config.toml
model = "sound classifier"
dataset = "simulated sounds of rotating machines with and without faults"
spec_augment = true
targets = ["speed"]
num_classes = 3
activation = "elu"
widths = [256]
beta1 = 0.95
precondition_frequency = 10
one_sided = false
batch_size = 256
epochs = 149.4
lr_schedule = "cosine"
warmup_steps = 4560
weight_decay = 0.0
Rows from block 10 of a small sound classifier, named by matrix and row number. Each number is 50 + 12 x the weight over its row's rms, rounded and kept within 0 to 99. All counts start at 0.
After each channel's rows are labels from the 100 clips, of 14848, where the channel reaches its highest value: "strongest on" is what is common among them; "loudest" is the band of the loudest frequency at the time of the peak. Only what is clearly more common there than usual is listed. The data: simulated sounds of rotating machines with and without faults. In brackets: how many of the 100.
# conv: width-3 conv, dilation 3 (model.blocks.10.conv.weight, 256x256x3, each kernel summed), inputs 0-63

conv.126:49 57 60 21 47 66 42 36 53 45 58 18 26 45 61 86 47 39 49 56 52 45 26 53 63 68 54 71 55 45 37 29 38 64 42 55 36 49 49 61 38 34 31 49 52 46 66 30 46 41 68 44 40 40 57 15 43 36 30 43 53 53 39 38
strongest on: fan (98)
loudest: 1000 to 2000 Hz (34)

conv.192:74 47 37 46 30 33 55 43 39 45 46 51 56 57 48 62 38 62 47 54 57 29 36 35 43 36 65 21 42 28 59 50 62 50 70 48 73 44 50 36 53 48 54 38 50 45 44 46 59 47 59 68 49 52 36 63 56 57 40 20 54 52 43 44
strongest on: electric motor (72); speed: medium (64)
loudest: 4000 to 8000 Hz (29)

conv.164:20 44 54 49 54 63 48 51 34 42 67 61 51 43 66 42 56 46 35 69 59 45 49 40 58 49 49 47 57 51 45 64 45 49 63 45 54 53 44 56 60 61 28 38 36 30 40 50 63 40 64 70 58 59 28 41 57 65 47 43 53 43 38 52
strongest on: fan (74)
loudest: 1000 to 2000 Hz (34)

conv.237:64 49 40 42 48 36 13 47 53 60 51 63 57 52 48 40 54 51 42 43 54 46 53 40 61 58 73 44 22 35 34 57 48 50 56 61 63 49 49 27 60 44 54 80 53 53 46 47 56 53 66 43 53 55 41 62 36 59 23 37 46 71 48 52
strongest on: conveyor (41); fan (41)
loudest: 1000 to 2000 Hz (36)

conv.185:40 56 52 49 50 49 50 61 46 57 48 31 48 60 62 64 34 45 51 56 47 55 34 57 43 45 51 65 40 51 49 41 49 46 33 71 62 36 45 56 34 51 43 46 17 46 72 58 42 50 42 63 29 20 49 43 29 52 24 46 56 46 63 46
strongest on: fan (75)
loudest: 1000 to 2000 Hz (33)

conv.220:55 57 52 48 48 59 45 47 58 57 44 59 42 43 56 64 38 47 34 75 33 54 36 49 41 30 49 27 36 29 53 44 67 47 53 44 26 36 37 43 50 62 45 38 50 39 36 53 45 52 63 41 51 52 57 24 30 44 55 46 48 48 40 70
strongest on: speed: slow (82); fan (41); gearbox (35)
loudest: 250 to 500 Hz (26)

conv.46:56 32 52 52 47 13 48 40 46 48 37 56 50 52 48 54 33 55 43 39 42 39 38 50 60 59 45 55 41 41 36 59 40 59 37 40 42 61 62 40 58 54 62 59 33 54 35 38 33 40 18 58 61 34 28 39 53 54 47 52 60 43 40 42
strongest on: speed: slow (79); gearbox (45); fan (39)
loudest: 250 to 500 Hz (26)

conv.22:30 36 56 36 33 65 35 40 36 41 53 45 70 57 47 56 47 40 60 74 50 53 52 55 29 70 45 41 40 45 49 36 54 50 59 50 32 44 59 48 41 58 44 26 66 27 65 54 63 45 54 73 55 41 34 54 73 57 61 47 57 44 49 46
strongest on: fan (74)
loudest: 1000 to 2000 Hz (44)

conv.16:49 47 36 24 35 35 52 49 36 48 48 67 47 44 48 52 45 59 57 47 56 57 53 38 34 20 29 58 47 45 52 47 44 48 47 51 52 82 50 48 50 53 37 49 65 46 61 59 37 47 49 48 59 42 26 56 43 25 43 35 51 32 54 45
strongest on: fan (79)
loudest: 1000 to 2000 Hz (37)

conv.134:41 41 46 39 52 59 65 46 37 43 64 41 25 58 37 44 34 59 43 35 54 44 59 41 46 41 61 41 46 46 65 31 48 56 44 51 65 25 43 53 68 50 50 62 27 56 63 33 55 64 72 48 52 48 64 29 34 56 33 46 46 36 45 47
strongest on: speed: fast (76); fan (65)
loudest: 1000 to 2000 Hz (34)

conv.91:39 38 41 28 48 66 36 48 51 39 33 45 55 58 51 39 47 44 35 41 36 42 49 47 51 39 57 50 44 43 43 34 66 43 38 53 52 42 47 52 48 79 61 64 44 39 54 42 61 49 43 25 38 34 64 43 57 37 60 30 52 27 58 37
strongest on: fan (65)
loudest: 1000 to 2000 Hz (38)

conv.137:58 54 61 61 49 69 46 31 59 40 56 35 53 50 50 51 49 58 56 34 23 64 46 30 51 56 40 50 61 59 54 60 54 57 47 53 32 44 38 51 52 42 41 55 64 62 46 30 43 59 53 34 71 52 24 50 56 62 40 48 41 52 40 33
strongest on: fan (89)
loudest: 1000 to 2000 Hz (32)

conv.73:36 45 48 54 66 37 21 51 59 58 58 39 52 42 60 32 71 29 74 77 55 47 39 36 72 43 54 42 47 46 39 45 59 37 39 69 62 60 52 43 62 37 80 39 41 53 39 48 57 29 56 47 51 54 33 44 44 56 49 28 69 54 52 54
strongest on: fan (91); thin (high-pass) (31)
loudest: 1000 to 2000 Hz (32)

conv.244:56 54 76 52 45 48 48 63 45 54 58 46 65 36 62 49 48 34 68 50 45 61 47 74 27 45 48 46 67 64 42 45 53 50 21 55 36 48 34 55 21 29 61 32 50 41 52 54 75 50 43 47 36 48 68 32 69 41 60 53 53 22 66 51
strongest on: conveyor (46); fan (45)
loudest: 1000 to 2000 Hz (39)

conv.231:71 46 49 46 53 35 22 59 49 47 55 53 60 42 51 43 55 71 44 63 45 47 59 36 55 34 20 48 59 38 54 52 55 68 68 63 52 41 30 41 38 62 52 41 47 45 28 43 30 34 78 38 49 45 36 38 24 48 73 47 40 53 62 44
strongest on: fan (73)
loudest: 1000 to 2000 Hz (42)

conv.144:48 31 52 65 37 44 50 32 55 66 65 37 37 41 36 65 46 56 52 68 59 48 56 46 37 53 39 32 58 35 68 37 45 43 30 57 59 50 37 60 60 63 45 54 58 52 50 36 43 59 78 45 34 39 46 52 53 39 60 40 58 50 56 38
strongest on: speed: fast (73); fan (62)
loudest: 1000 to 2000 Hz (35)

conv.57:52 43 36 53 28 42 50 75 51 81 25 51 40 43 60 45 64 30 37 59 37 73 44 57 52 47 47 26 48 46 56 39 52 42 34 45 70 44 66 50 57 72 61 59 64 39 46 43 48 38 32 63 31 38 49 64 45 49 50 54 57 48 53 45
strongest on: fan (88)
loudest: 1000 to 2000 Hz (33)

conv.196:41 49 56 73 47 55 46 43 38 36 50 53 66 64 36 25 41 48 28 62 39 65 49 51 45 69 57 50 38 67 48 62 61 56 29 32 56 49 57 39 68 33 47 63 49 62 26 42 46 24 53 67 45 50 57 49 46 53 66 64 70 47 35 55
strongest on: fan (59); thin (high-pass) (36); conveyor (31)
loudest: 1000 to 2000 Hz (37)